Weights of a small image flow-matching model: soap at rate 0.0024.
Rows from block 3 of a small image flow-matching model, named by matrix and row number. Rows with one number within an expert belong to one neuron, the router's apart. Each number is 500 + 40 x the weight over its row's rms, rounded and kept within 0 to 999. All counts start at 0. Numbers have three digits each.
After each expert's rows are labels from the 100 images, of 14976 (inputs lightly noised), where the router gives the expert most weight on average: "patch colour" is the nearest of a few named colours to the mean colour under the peak. Only what is clearly more common there than usual is listed. The data: patchworks of several textures. In brackets: how many of the 100.
# router: slot weights (model.blocks.3.mlp.router.weight, 128x128, trained with AdamW), inputs 0-42
# gate: expert gate (model.blocks.3.mlp.gate, 64x64x128), inputs 0-42
# up: expert up (model.blocks.3.mlp.up, 64x64x128), inputs 0-42
# down: expert down (model.blocks.3.mlp.down, 64x128x64, transposed), outputs 0-42

# expert 60
router.120:503469502531534439529456555449515540542430444568409478458447469498516505405476457525486486474461446488506489485518513477536580580
router.121:517521474494500497512463433468533503472527591519438441491555534541450477485509475576490456479459486437513472452484476476464523547
gate.0:446427449490471535503534501485472452508572552525473549482528500484516572517526498411471506533519543465483505605534476498473435470
up.0:491524533473492467504569584536594560497575463509496471482509533500513490534508449539492418539492522428514439487477500519514519520
down.0:475458499477439459494465564441504466464531486416543451503548530475499468531498512564535501567506509474473436523465521473449510493
gate.1:500465543541525469482569553446483558477549456562521461570503500475547551438585493559528519547503481506522447471526448476479483534
up.1:546488487534549485494460546502525548488553467549527470510514531497524532513541520590504464471529477446516484447540466477485483525
down.1:442585516438450477479525417506497542451475505533430480441473458534520499497538473430482608457500500495527468527490525488490540496
gate.2:480546539567441521485481489485505467515545436559576508496488486462552452514503411479466451483565433492567520494578552462496461468
up.2:499495562508473529566495474577520529553492539468361512499464546458485516529548471515510540588492575553424478487485515503503413543
down.2:491445574494437485494515510499528506433489604564536505527448527467494526532417522519527526525422447486464468385472486593499388541
gate.3:489528520545522489433466428515522458584447461529456473511596493479479466495479480552479425490526494487548466521445476496527447463
up.3:451415492525543453466451447493523549584513466508493540510500505458531526474492458480505507442475456487568454495458439529544499490
down.3:460460583485461430522465514479458494517525508489521485477437561534467488504494472471447485486432476487523480531550462547526491561
gate.4:467444504491473491446425518577535476583506512489468554556443517428521442590541533503461472493468427547522492510479531581459517550
up.4:566535440476487539530572438472528513467518491510550506415530451491498500450496511508488535543523553516542497505485498471600464493
down.4:493450439509539530466495461511523451608521474461530531506491444438517513524482454502534512518550565475601497452476510603460534503
gate.5:497449594511492529533561518461498546530475514453454529559499483536462499493468510525486478530526521517457487524541513580501514512
up.5:540510435491531444435445434528562461544520455581520485468565548543526454492492503494480540494471476525538536501510474440539439486
down.5:498521547465512400493554453516561489460484520457499580488528557538500503528537450454482540476451506479527456518493512542459499552
gate.6:493490441547506560597519530476560485492478508481591478503513475490516482421486518503424440457456539501550404422482443532516453484
up.6:499550540475487449545440448521478518440453533472494493532547545585599546448472496488470557441459476528516540549478497540421478555
down.6:499478569470525570472492463552486497545500509482480561556525556441544543446508447506523588462449500465483628442461533519491525532
gate.7:508452526465552531502504524513546523496527528430530491500470424468520563498493589492505579531552443445523534469572525518434506435
up.7:516455502513513481476474574507481463508507591468535508524509461493532495481476577532531516476527418443473536473553527523492502471
down.7:483513532437529476464527460472475543474535470522482477498500544469508498516532526489440484485465556563513428566442455428452521493
gate.8:539486450524411497549499566489487523472531448509456456522493491502497510472568559486496456533525551540545539439531543535464540545
up.8:498518543394521474491494401476477466548486544557526552525504480436552502466460461491495507479481504590507509534495466462504420486
down.8:502509482543531502470424465513480479506546550609519558497449547536551494482526521522466505565501488528455575416447449564513515536
gate.9:501536430562535515495509407425489462504542530520510500474485539516523610506496544541609521467562491493511511466537494519430514550
up.9:479502489531509403514540470510449454478544566477537468510531549466541589514496584506527519400554451473497535447553484518462507511
down.9:447489535421550540467486444454555549514454515512440487510472506449442500481449416527418480536456510480485526511483501570460586539
patch colour: brown (55)

# expert 37
router.74:520502517438544541512520471445478474526529519506577460513589570556460474539530526479473492498540550486523520444517474454436499444
router.75:463502559469533534574442549430495530499485482529556470447564573540489521477503459464466461465500523530538505452492488491480510520
gate.0:506453543464477479500529476489513541490457466533425489544495548487511520507532464488450465610479561531447507543492569474485485563
up.0:476547465542513526464483534470457445546493500441529449481455470487472473516490575502522542318480497490532468453504467535464474485
down.0:533462491506463506521535495541483488422533500551511412498482495513484673526537476457513439515485514478466518474534459472484543536
gate.1:517552507480450448523523494516431533481528529448449494499458547499495545444491580472551454454423465489475488464503488525453442576
up.1:499488468526398496570522531582420455494466480469477492476434441537549514492473487475571430501493446513550503509543494505420445511
down.1:499480444481524553568477515541496384531522510531488572425508532450519442434484510483436468504473497407541536488503482450548514539
gate.2:485545491481540477459451496563521491474542430463477562463415506380553534468484438473483443582564501549472501533518494543371516552
up.2:443554461474517450477476522526518520484511488474509579418516467442541488528494484425505451497574466536467545508497470570412486514
down.2:526508515596435532465458474493557504540533576526523523579481495542499529526534534481499532455441489481487487559492544474561538509
gate.3:521496547505449478469539504509536470490482443509502498516484492502473463484525472477567520507532414450521529486529461510535539508
up.3:488491495516490499445487462450474436526527515519543493442566453596429551405532476601490559495513472522497428493481561478473484552
down.3:543450489519495453404501529486511475438490526533493552503543492578441570445514477585480486523505496518493508471541511556476517502
gate.4:466518510510509476499472522486555443556470530526486526516538432459529488510523477455545500497573402443503507542478475538551490485
up.4:500549505508481539525562416489462563444553451477498462499530578554412462528483538465446532530427556552469486477512497478471524551
down.4:471426474516505429476516459496502487535511524502492516457393439442517519440547499534470518473488396556484561527522460551508566444
gate.5:504543507522524445480502469511456575473478432454461589542462552462511478491517438539538523503468493538463421505468488518504485481
up.5:470496464536559497509512504474414576453471489518478540485498593525509469468535484534522571488461494511479460466463489472447462507
down.5:475450453498536485517481477502499443503521517475573486478538518571535582472535516442505455525506483522496505546518544438578485475
gate.6:502581463478499520431468478575502499549530530535578447511490505488515471496539565485481499535411526475417543534476538510496507469
up.6:506566481416509492475494448571557509510497503489525461510566542507467527453504495551477493475486495391426486505526526535584508488
down.6:549493487521467485553544584540573495528497539503434518529493533449474482507452539479444490515490449517442487508534444455407535501
gate.7:439540478468493554463516521474441530522511447473444478546482533556507493474482476477540525451470549536524508535480553572516513532
up.7:429530543462482487510451512486461570426545480472476512502476561559571535442487433509550503460460482503493442541482508561489489437
down.7:551539530474464511563520485501528539405542493575502479532506526453508515470516516547475532531483527553474497512502467434520472422
gate.8:516511462493554480476510412489496510491558479560490513488545555448560441542476558511472516585482558499503526548443475443477493426
up.8:441505477532528498473505519489518548499505616451442513474451498534485594544487498534542450411485502518461521606526491508499437544
down.8:513456530576462542398424508492486418476550464533522542535509506508482433481530454510508521467551496503548452420448542477524514417
gate.9:465509474500474459458417528429532516474550466473518518525530498561529467565493502536493492531571486492392491520522507524411529498
up.9:514519520538515511537575494561472509482424533535454497428497473444476508458516513493519532469439510480611515465476488460580463493
down.9:531524514534481451495509526452500526574506433521518494535529472516468505549466513505474556544473505545404514533521593542496484464
patch colour: red (48); brown (48)

# expert 58
router.116:523477571537508537512491557531510525479538532506516493506487429486584496482451494463518540479484501539464524518537522587502443537
router.117:523427552540534556553489572491516570506515493587481441513533460571492474437457437472479491470478498561502510479521542526545535541
gate.0:493535484483477495512493497440502406455489519486513425515465452466379506499498529484470505528541553490514466508470525573458579513
up.0:494514436462501510473534544428501408494534463468503484484440497462442538494465531581444538508565509456560493494495551540437538516
down.0:442498482405524508461496480437558479478483538506499459473497509481530481439439485526486447444584465512529491520522447490572519504
gate.1:484555455492485495472479388460521540496510513446461500494506611505513550492429494521476509493413537508518481541485457534546490543
up.1:423468420431477524523553486499505506508442497532509443470430518522500582548494504508440519520542555485509440501481469540523486502
down.1:344554554482477508501516520490532466474475524513485475459453479521504434558496491515492527534530473424518462583538515571471516498
gate.2:462461476454535464484474492478526368503444504462504544488523618465520517563513505467530503518518540482516491441534578503494520507
up.2:543475524482524507504518518495426411418516432482636490508560515484531515480469501513553489518535424485503509415480490528518511522
down.2:481461535551476412481549519485486485438515446511517497541445466532528451452536559586530513508594424533468449468546517534508498551
gate.3:480563453440516449439463517476545464545484530452477514521485469530513474489574503567518551531436478476466488519488588540527462571
up.3:510466517531500578541521559533536533472505583523480538502490552509517524493438469476503563506557544517540456488559496533477487453
down.3:482508493532399498486566456475485528415487443484556534482451537503471554561441516441482457563513524464496475551507514505427520422
gate.4:477476507495527505481529496403489497489514459518432534382459473480487516533548470481549517533482542524527487489564447522494601522
up.4:530522502487455454524483556566534495551478538455562464582543520495543511480492545547440470468540465461451492506425550493504436457
down.4:460492530469576560514555443454455471474541528453496492441456485518428441496487493437466471580456510543518439477546514468490561479
gate.5:537468415530518421528504561485560463546417440488491524546472529444521558511490488490527427478467536448486495506408497532506500491
up.5:517522486559509504457474440491531512529479477466463564489492502450521567472489484469478503421423458446512494584540539446449583466
down.5:507510477475554590554475486557511526530525524515516523401543443551512529469479503485469532490454457527540504483559483474574502531
gate.6:451621451485550468517422470454429515528468553506510510576527535510478616523518594534560462524499564481476531509509539526457527474
up.6:436527402471535470481472430476410509504470548493567477593492554486498583513511612538506428482519555512492484542483482571437561495
down.6:461497473475490579569470484447477510543483523455446488489445451478469547473472510526536514468462498487575462559463492479537533487
gate.7:517520498409531557534549465513501526481514469520456453495516610405517514489480511546471527467536492493448493530474525531437518452
up.7:460525505466525483502512508539516447517457520436454449466507537445468531499479476507492496492433546483493501549491506546470506469
down.7:477534489502491412487492460454447476500442525470492499518518535514504565499550498525546394528466527439542457503511557476439572512
gate.8:579490539459500492558468511507449535584524462472478524448508489460487446557513488518548505504463532431508526537521519507477439474
up.8:490461513536518522585514583483566453492488584481451481551504501533496441581500447464489508460527510512524497446491493480495498484
down.8:503469483514504535422495501501486522508388543510488548448487495499457537477537551592458477533507472434432484487462520559523518539
gate.9:493478481488479456524523508522458475524503492452454536506573508464521508555455504473566471520487553529457522525485540504492553562
up.9:487488509471434463481478475534456533554535489431476526464547493451523500538460514479574492435465528478403528527467513500431523528
down.9:507543533479475515566502534471509495538504558494499489417469522509510419514585593513409524514532512475516501521524455468445474465
patch colour: yellow (79)

# expert 5
router.10:497516496420526514577483514489472534505440462498532494521472602525470545513509553513514480508551500441463513458484438459412516542
router.11:490509543455507457564469548506459487524466498477498507470523531510470569522530521506515496472517526463466520442487466489396499544
gate.0:471517466580484452504493491456497569541503380480519533518570440509486491500453443485443523463479475574468467505525456528552449434
up.0:494528514536472520528519534515487453517534491521509489500584507445484487489419494516468532535498545565445402487522396470446565464
down.0:450435507507524571437578534473488528534488565517479534505453483532466483494500508560512497545488501493528532466495583569528511528
gate.1:520514491488528460481510522536534429478517469439467461523480461475523517416502453553571536513560454499461576447501480533541500530
up.1:496517474505528490505491446449536478507553455520462555568520497551459432517537553481447500545485391527459453511520461520490476583
down.1:450470531545474481483535387525566502502502450448508559451527423558428494561568451513514498550514489443516500560467500516484493477
gate.2:411448451582561483532535496509535501491469535469495522478508474472483504508547505468493513453531364483545481567448569479474507485
up.2:404474470606632484485586455559525502474484467504541504496520560508506494507559491466499468435539390506536487561480521459522496525
down.2:435547499465457504528462467483485539546547484588562501512504497500529529471474420490531498514476493464525550445511480499461527481
gate.3:443494497522462484533520464461509470509508509469497543510506514475542588497450498474532590397418448548492532426493502504491550481
up.3:501491453537519443505515489498473519435495502470440525524473509476531503512449556470535470419466443532572473474467597590524528501
down.3:547499549481410513482514492535514429496550485544522478538493459491515596518501464506516585486452514506389546536583512416469489447
gate.4:523467545465508463535364524471475469516500487566628533586494516473477512441483512530536495509450491555554447444504464419446432508
up.4:506541458459510497502572457573538547503544485405418490449469500497547490537513481362493462480459445490541533561508513558593566526
down.4:503512529501476550543418514438534478521531418583552457518526472578502446451484493531514421457517564516489572503457420522511434501
gate.5:495492534505460548514536479464497388515525528446511482485497510402570604543485521501489524485503446538448530508525551535529569467
up.5:510490521540486456531576501533560482473515502405537469496475534418504508485517493479509544390496464604480502477484476522495558448
down.5:450455459563514402411471482478470528496496447538528476522550517511515490417491542464500511516482549511494532461453490514424492483
gate.6:569476479496542499538609454532438527527516473495437488508468448447566525488509501534429550507492569436475459468502490466529500493
up.6:589505431504449572490554404516455510485478443530438539516526480517526486545493456524445471518513570461484479421473448482516488511
down.6:594424528444563473499492523561456470523514476503517480488464565468517508493440558482568554469537467554538511545567556478515500468
gate.7:563522455490421459477541530508549554463416422482536491524556434496411446490513435565492546584548502520440500520503418527511553491
up.7:503456547432489522551441522408528518507548521541464549555500497434572492513457546505499483474522499528539522502430448504526505483
down.7:455416482494482522551481559534514514503554501516488513499538457459516506473444506488480535474473528533492485502507450529504466480
gate.8:505607493502559428445463533521552500511468474474486506549529465439511509489442526542476612466505486537463487464456476528499544527
up.8:496446477452476566521535465431467479451525525497573508467483503503458502492580510462494399565519513487435464506538471519516480488
down.8:560575443492529510490485471569526519543492485518478520562598517484449530469535453555569584478466476457498536493520527490582424520
gate.9:547468456466575494490575534544491543535501431530493510449501545542496487447520465452523469441527532486527549492526517430496561519
up.9:455534524560535589531459512460482526500464484413541483516599458495459440560527529555518582522488488462514546504476522456508469523
down.9:528522433535495453506485547522508530497396451502513518562479420456468552525460534477577480520542454418427493567460526495451493595
patch colour: blue (41)

# expert 28
router.56:440500586503507496524515473553513503493496480513486518428473635486423513389475505478466434502438478492470504482495550562492545533
router.57:454582618499482493500463476466518501464445486502495502461480586507368506504468506470457441540516474523513550530462581572488540504
gate.0:520479508487478562509552476535467436415453504541462458545445502524544459531559512526496427580525531460444419493519488487451536531
up.0:464449503467456458562528511487545600495606506502503523518479569495464460538511449474509504471465505431533591512506535501504499523
down.0:452461488548492495494453465409457461452507481568432461505451529551520499474507502439472450507489427475480491519531521472532525460
gate.1:469451514504543466458551484577497478502449537409469449509446531507495552452534471459563434486540522534541567503486511524475464428
up.1:435491509494558555561516537558530476559411495481494500470560548470497541598495471520523508433585454457544490507455531514452498463
down.1:514565529475532531557580490457424559463527453484535480459470474466508537463522519501474544528473513478434490450577495522512495511
gate.2:507558487422451514485501449516539471461576567504476543429526554461488430523488530517481430535462426451473534501482458456449515547
up.2:536505498564580477521434446497586429454504473489464441462503492542453501475514392437551468516501512577518490479485517523482519516
down.2:501548513542547432481451491484439504459506445517485487509461514512431499458521468416457486470465519499508455531514531501493506502
gate.3:556552514422535520535500510505517485479536476552459455455518516485493455506492490473521473510502492445504465492439608500522543419
up.3:503486467437523445532536525516514423459574494514490511507524501545464527514525518478516488589493552510552446530516482495484449504
down.3:523438491481479588546499498510440526482501538554488546493495521529530474573547530493443536525543488492460524527510469434487449565
gate.4:511524503503466563498527531479493485577523487500521557534466564522531538504523476466501486477443478515560522409523510525568521499
up.4:536514403469544465487496398548454444390442508503486474487526517505423520541555524497557506508531531532465377489484468456416470505
down.4:419536489506524461539583518536526519585483541466472506458445499545525470465538428453504468520466462456466500524528491507586459550
gate.5:495482448551550430476559458499486493476518502507526512501520485508496519525497492517414518498523556555434442478506575437523496510
up.5:548453472529500493547573491537522451462514515492530570523520568530474478558493556503441488457494532510459443482505524520466534450
down.5:623476484508495514524688542562446470456468509458494501473501534479518561501498530541486485500514547476492499504559497442520549465
gate.6:442485507540427534502460438478459566500454512507509530470510440558552540555487475465511472453482552469556476492485522531536500464
up.6:426472461509599569545537494461443492541482510464483482454540527557547501504450490436507528485456502476474487503495566545541517496
down.6:549432496471447525456528454514511521487538541512497531485461484455430482516518535605527523486446547474528516476535507494416476384
gate.7:502480506506514465524531483439551507543499479527452539483428517482474554449452492473457499479501421586570485473494516486448525511
up.7:484622514498443505506499539596483509442532532498529496549526463539549469504524533552550508511516550374479482481498461498537489503
down.7:506483533497528506524577463508557530509446473511445516422518475462423547522536526425493483461464519528561502555538571544459520487
gate.8:455558452602569494532503438487519480502502484515487459453511549543513498508537536530535516419511488553501590500479541523443487520
up.8:505445609440463485549536485466555521471493594489510543455473524531500516476508573500524555520497480439495501468468485517487475472
down.8:484460438585506525457491502515511515533541505433483495570518577420501466551550473499493505597528537490524505515467536473449542507
gate.9:432531508525464492514461556495514420460396491439544436462479481483431495500564576517513473446514529524452418488507486531448540557
up.9:494469546420499497458490526435544532503443468476489511532476547456575530492459406503444406509542479500550479493498463540513473479
down.9:499494526499542508484518547489496499495580490550486527527485501500522453423569491553494613510503428524496473434542462536509431520
patch colour: purple (27)

# expert 42
router.84:495553473493507517505539466510463458474476570455571558546467474535562570565535589535537494541586541489442548542494508453415476499
router.85:464541491458545466521515442483553431559468537529487558486456571498496560520482579540467453534565517476462511536470501441421587461
gate.0:545454475495476511479560413463524459525461562510409514505499515498533527476442571509518502487541412494456572495457478564499501529
up.0:577475473521530519458534402444476471494496561493447492502486557556482517439408507501511445433573439561529516528467443522521464487
down.0:514492489424396434486517478541468567501519491515533533513448557462487509448479482444538541453486505525554545514544531501427507519
gate.1:488456569528541522512478460456457445504428496488497479463458475528515538510587397507493592496509462542503456456503456537540491470
up.1:470507473507526517510463548508521537447552482543563511527517562463493449464488509470416370538506493494516518516509496474478458520
down.1:558548516431511480578525440462472509505506519455516491493472476572517572550551480535516533538473513514476470492520455514526495455
gate.2:598484464502472513526524439538442495514573488542453468491531537592529554424569499499541443495534541448444487440541462529458520493
up.2:535487410478464507489551454476460482475580441544458507445488501506562531476498471511462480509532589568469526399550491475519524440
down.2:502502459524545411427619459480498606504519461549487512446513517484542493534485565513511517512487459494525589489530448510468471509
gate.3:516449459401537497485405546526519532519515457472507528381443558495482471493511498445456479538508517460507492478509515539451483522
up.3:498545496564468517518544434479510510500492525451524454674530489523497564490488508527597534484471539518512445464481520496526482471
down.3:452474484476444525538448508429466471521388475508475470485508518484447509436511548472557497448497514470466503431516485501501507507
gate.4:451507461535423554501524474533515440513568574509484556519579501495447488538535449526513550533576498514447592496495394547483508517
up.4:581454537466489532503507562512539476568531545544534456513470394472514514459452506462517484472513553521493519498514582498429478508
down.4:536491572534445510514495479498506465495436474550417506520553521535496491510465530556479484567503519460501449503476509528469538552
gate.5:489424468526508525470486546448464505510529483589472570497500397523518444487410472528486565507512450494422531542506436474457470509
up.5:452497487496445533496473445535475413389482490457597502478513476509465535526609529472490426490473505573519481508443607501497482454
down.5:466494557465468628500519555556506469494539526525456463457555487515518536497480458552427505523463530521536480517483513525513466504
gate.6:519530538542465521522435489468529450492500458548586477496458474483500510468462551515501548459441506516537452498511511476544478473
up.6:505461451516501442520587514519520487548475517528526462462504562455567501446420475541524420539447495436510469454525531498403540459
down.6:501546560533488468455512442551543493581546529481472527466516450610517443534452483491415482487462460453498477450522469460496473598
gate.7:570498514518503570510458596432467532486579545518512499497428491431475480456497444551541544496525521466495427503518422519441510508
up.7:596482558467473543525454586478477570509544511504473473490439512492536506484487458501523546497505507444487431482521430523512516490
down.7:418504431474557471544520467613554438489458478559443446519520523497496540503529549523468423506493526530548478445469536554525474510
gate.8:513420493506517488512599547440428507535430514525499570509495528508553552513528485513558506445572543548559492530527513509475504547
up.8:410485572469563558519493498566493467552470515488502554459545474510527556538557542483473536514544474492449492510516548476509492513
down.8:508463527531534585535497462477450501536466556467456555461536458534533520490557513498532545446569474524513441482523472461511441529
gate.9:562513517462443472460476456525498471508508430576490513460435432485498494503550420474583553457447487496532422552513495564467477508
up.9:546478474490505502471453517493465392491528487490505563507540473523533543487520507502520525465486561580553457500496505552548498471
down.9:516526532450487423508524440478557515541545476519493489510554507442467530501517528497437522505514477480466483508508522573536470554
patch colour: blue (34)

# expert 57
router.114:528479501477478496524493430522468520487518553489523464490593544561451486544553504504483489513459529431521450427449418477450514517
router.115:500512489479438451531465446503489473455508551507559453527590551565424471530541487515471457472461529475552479438460465465434520472
gate.0:486563555431534541474462585514561481456476466557463537505478512442544491533466513548493540498493500530512409593459527510496460530
up.0:499581500466566528488510492484428505562480500386497471531474519474466544435516486428462440455494494538494566443533462540537439455
down.0:529462518464441528516546449510528521483519426525532508479504539537533441495425525460509472523517509487527509536509507502500594486
gate.1:502529475485520482489461552498577519414516520500526474498500486468581451515497497494490548524497464542456532472500517555505464547
up.1:505494564476429536480490476492490505505520480564509531475512552530421492513476478506505512504420503503555452509522494545463479500
down.1:498544538546497530455484524528428500532496555444512512544459593540430530454499472562524505483469565501495453472550515525395512485
gate.2:489472479484514536563438524451485528463529479526539515456530444503525546525499540516563531467478433561422495584404536483457501499
up.2:516519522495511431458544482545486478451476550454450485516456526469545529462543471464439438487500526479548498458555494484544447495
down.2:454469542501514499581441504451472533505452502472530518504473508504574478504537472506533505478465455543502514576519459519489493555
gate.3:451550491472569493453517595462487545551443487535489517413509493484506535543487453404507519447518508501527511476589482527524512534
up.3:499532495521417490492554455446455457554544593462487505494513492500463531497508379512460530518542450507449523514482465483483486550
down.3:494452481528531540460528522480595513393485482534456506478422420481461461466530466549447566519558539516480492540522496490571520495
gate.4:510537462371532465474554540472448517518497503477569425509463533505574522457528464530473436476584511417503526482520416512565501492
up.4:551461499522462519528480533459457539483561482577499497468480504475508494485424500515500539460520500417444473537472499544459481513
down.4:501498509525527446557397448516481540479507505449489531506511514488452535527477552543502520490464488494524478436532524546498430506
gate.5:472508480521478464471571521476486478488509493491548452475462498526493439483552432450495540448463498504593486499550489488458516562
up.5:535479539466486512482461513544542470522509501513455570488541530456568568477488530618570483562503486505425527491435539501497523443
down.5:548515495522532478496432526473572545515546501474531508573532578478486441452482551539491476495470505455464479551496524470561442511
gate.6:471507432502457442540543480562491482528554495447454472503550579468510458468502465566526458474459513583473551581473445510460532494
up.6:471507552471532468445488457549501576531525489457516447480470444452530481552461576529577496526510434465475497532505514449464526583
down.6:445497507486543494529489468488450537528451468533492517554440482499485469475450512523504567498533442523500430513488556496520504542
gate.7:502514458493523549474464477553520481523507496517465549480489500459524522525552476494478563456496466498489483614456427608498536506
up.7:442459550527463516482518471447470519528518547484519450530506562558506525435545461528463434501553497434564587508525579511531476485
down.7:554461444463530505520447428492519465551542412450496574542451547527464482489552517480436483526525512484512506516423494474555544502
gate.8:543489539437541546511568513481459457465556437582523520459565524474513538489508484479449480503481500547506456469523469584521456433
up.8:471550474568481460481451458491493585519462575466542494571480491520407428449483463480544540524471495507471549474532467420526482485
down.8:530503545492434529484513473509408505471465483558541455475461522451495545475569549463472511467515587492515504437482428465429549421
gate.9:527518527455486497482459520481474547438512463525539529535414491485491495500511565462495486477516475455502480448476618528469505494
up.9:490493523537485481478482471535602449552515442476468551518541510447510448491481505515496487508493489483587451555484405464529494511
down.9:546500491568502471511487508505485452540586508413425508500491482470529546596522491459503538509516573449401525488548507458482549500
patch colour: black (98)

# expert 15
router.30:431507501524571552496526556514578471500504463556530529560469539479495531471491560512495468523542485478436464467465525519474463544
router.31:507575587453455454444430477455506489473466458501471501479453479501481495486446520518509489531500459592596586609508544517509509484
gate.0:487526500470490534506554473538498431578534443478524440465514485487447503603533441419491468507535514449460524478488517484473557457
up.0:499511450502530476515494490529462477560514496481522405491476530530467490538485472514556460483540454516497534519510496473474509464
down.0:541483497529522449479491456459578546514503568498541478444496485541461531484423561544486550517469574515542498513497447584450574488
gate.1:468457558525572545520496541505569512537508539427492515472506489525533465476483485434521464521488484464422446488434490495481521463
up.1:511495572499494519511507590496546481563534473456427522477490481474528554423539449478568417490421464431480525501489500482463535484
down.1:449534486544504513499491490439496493443508480558496521525494460504482525520503559570479560468535473553531528566534576527558473527
gate.2:519492561486528545504539471500493514571441451581433460488566495526424509526502507512480550475589515470523487501448523446485579460
up.2:551539495417520475488437506540464485622504531458476518493463424497517433472522464515460470484474525488492509453454495567435509552
down.2:497528497505440513535510502455458545505507546539551493535422403482542483503523535419507545484528492431473499434518493538469482524
gate.3:593525539530476580533489548477506503488421472527470570487444508474471537475450483465535462505497570504498444532508468479507511565
up.3:457515467490510522469492489563501491543583510507495426580514466543558427518488547543460519470479442555442523482513501518452452460
down.3:477426543572550492508525541483454470521471476510482536457480514458523531430536482470529497570457500503499447536527487440514498465
gate.4:457473603558472484498487448517606511511499461446476505558494466527501454445456613479520455481436425486492495512440443564504492508
up.4:522499458498460527440508506450481449456547534500511523405479465505476529569529422472528508466426512486532484463496524469509516567
down.4:539489572446483495500462475484493553536550504519420496485516500502549513540461504503466539486493536485482530611530468507511483519
gate.5:518453524447447486451525508452518522591491442605445540512529547502456454507470486545492538449464504472477493502505509468471493525
up.5:491443506452448509477523477461599498617476428621439475508545517497487450495455508488509549465539556457524502505514534485462525555
down.5:435461517595553479497436480517499491540445406533477445515430382498474482446515454421563493591501529485526513524559487456534546481
gate.6:544471569516465439516410431513510536463500423563472447475617465485456534445429564479563539487508550449534487553478490532481476464
up.6:420495407485496591470589504492516446525525510464483521548484544524554480559574463491445533518493436504496497438566497464490511561
down.6:469526555503435492552432504532468449581503532526477524552530471530445492522538588535507461527501450430480502555487507551495464508
gate.7:520490477479511505529505504493418538419532485467538490546509449536582489524503555431542471485525557461475568506506489541445454572
up.7:477568484415469473446484461498476519463501453506502507525482438485542539518512611484488499557506546478489530480462577446483489488
down.7:552471557553468547485554481538506509448473503520559535583503491505534472531479392448550500507537529440469572483530544478517441580
gate.8:490545502528409498484501523557494414480509573516464571491545523504498439503576467531495512446567591526520526413521468508451540477
up.8:496578495483493493550496467435475563409462512454571485464474516482469521582516555468438484507493479463526534493502505535499469457
down.8:492492563516495523476483491447459499445505537455531498528484547484525537532502569469495482547409504488507504463518598492445428492
gate.9:538475564501516484541446468491426497478506471504583503499468440526557428588539570454529478608508487441489441474459488527488488492
up.9:527418538493501408511476479481440508498507465564593484487520426482552472536486557482508509591507535523483507505453452552522496520
down.9:583576530560516449508498596585494439488586514437521520502494529514491498424478405510538500456501508467476512534529519433505458457
patch colour: grey (81)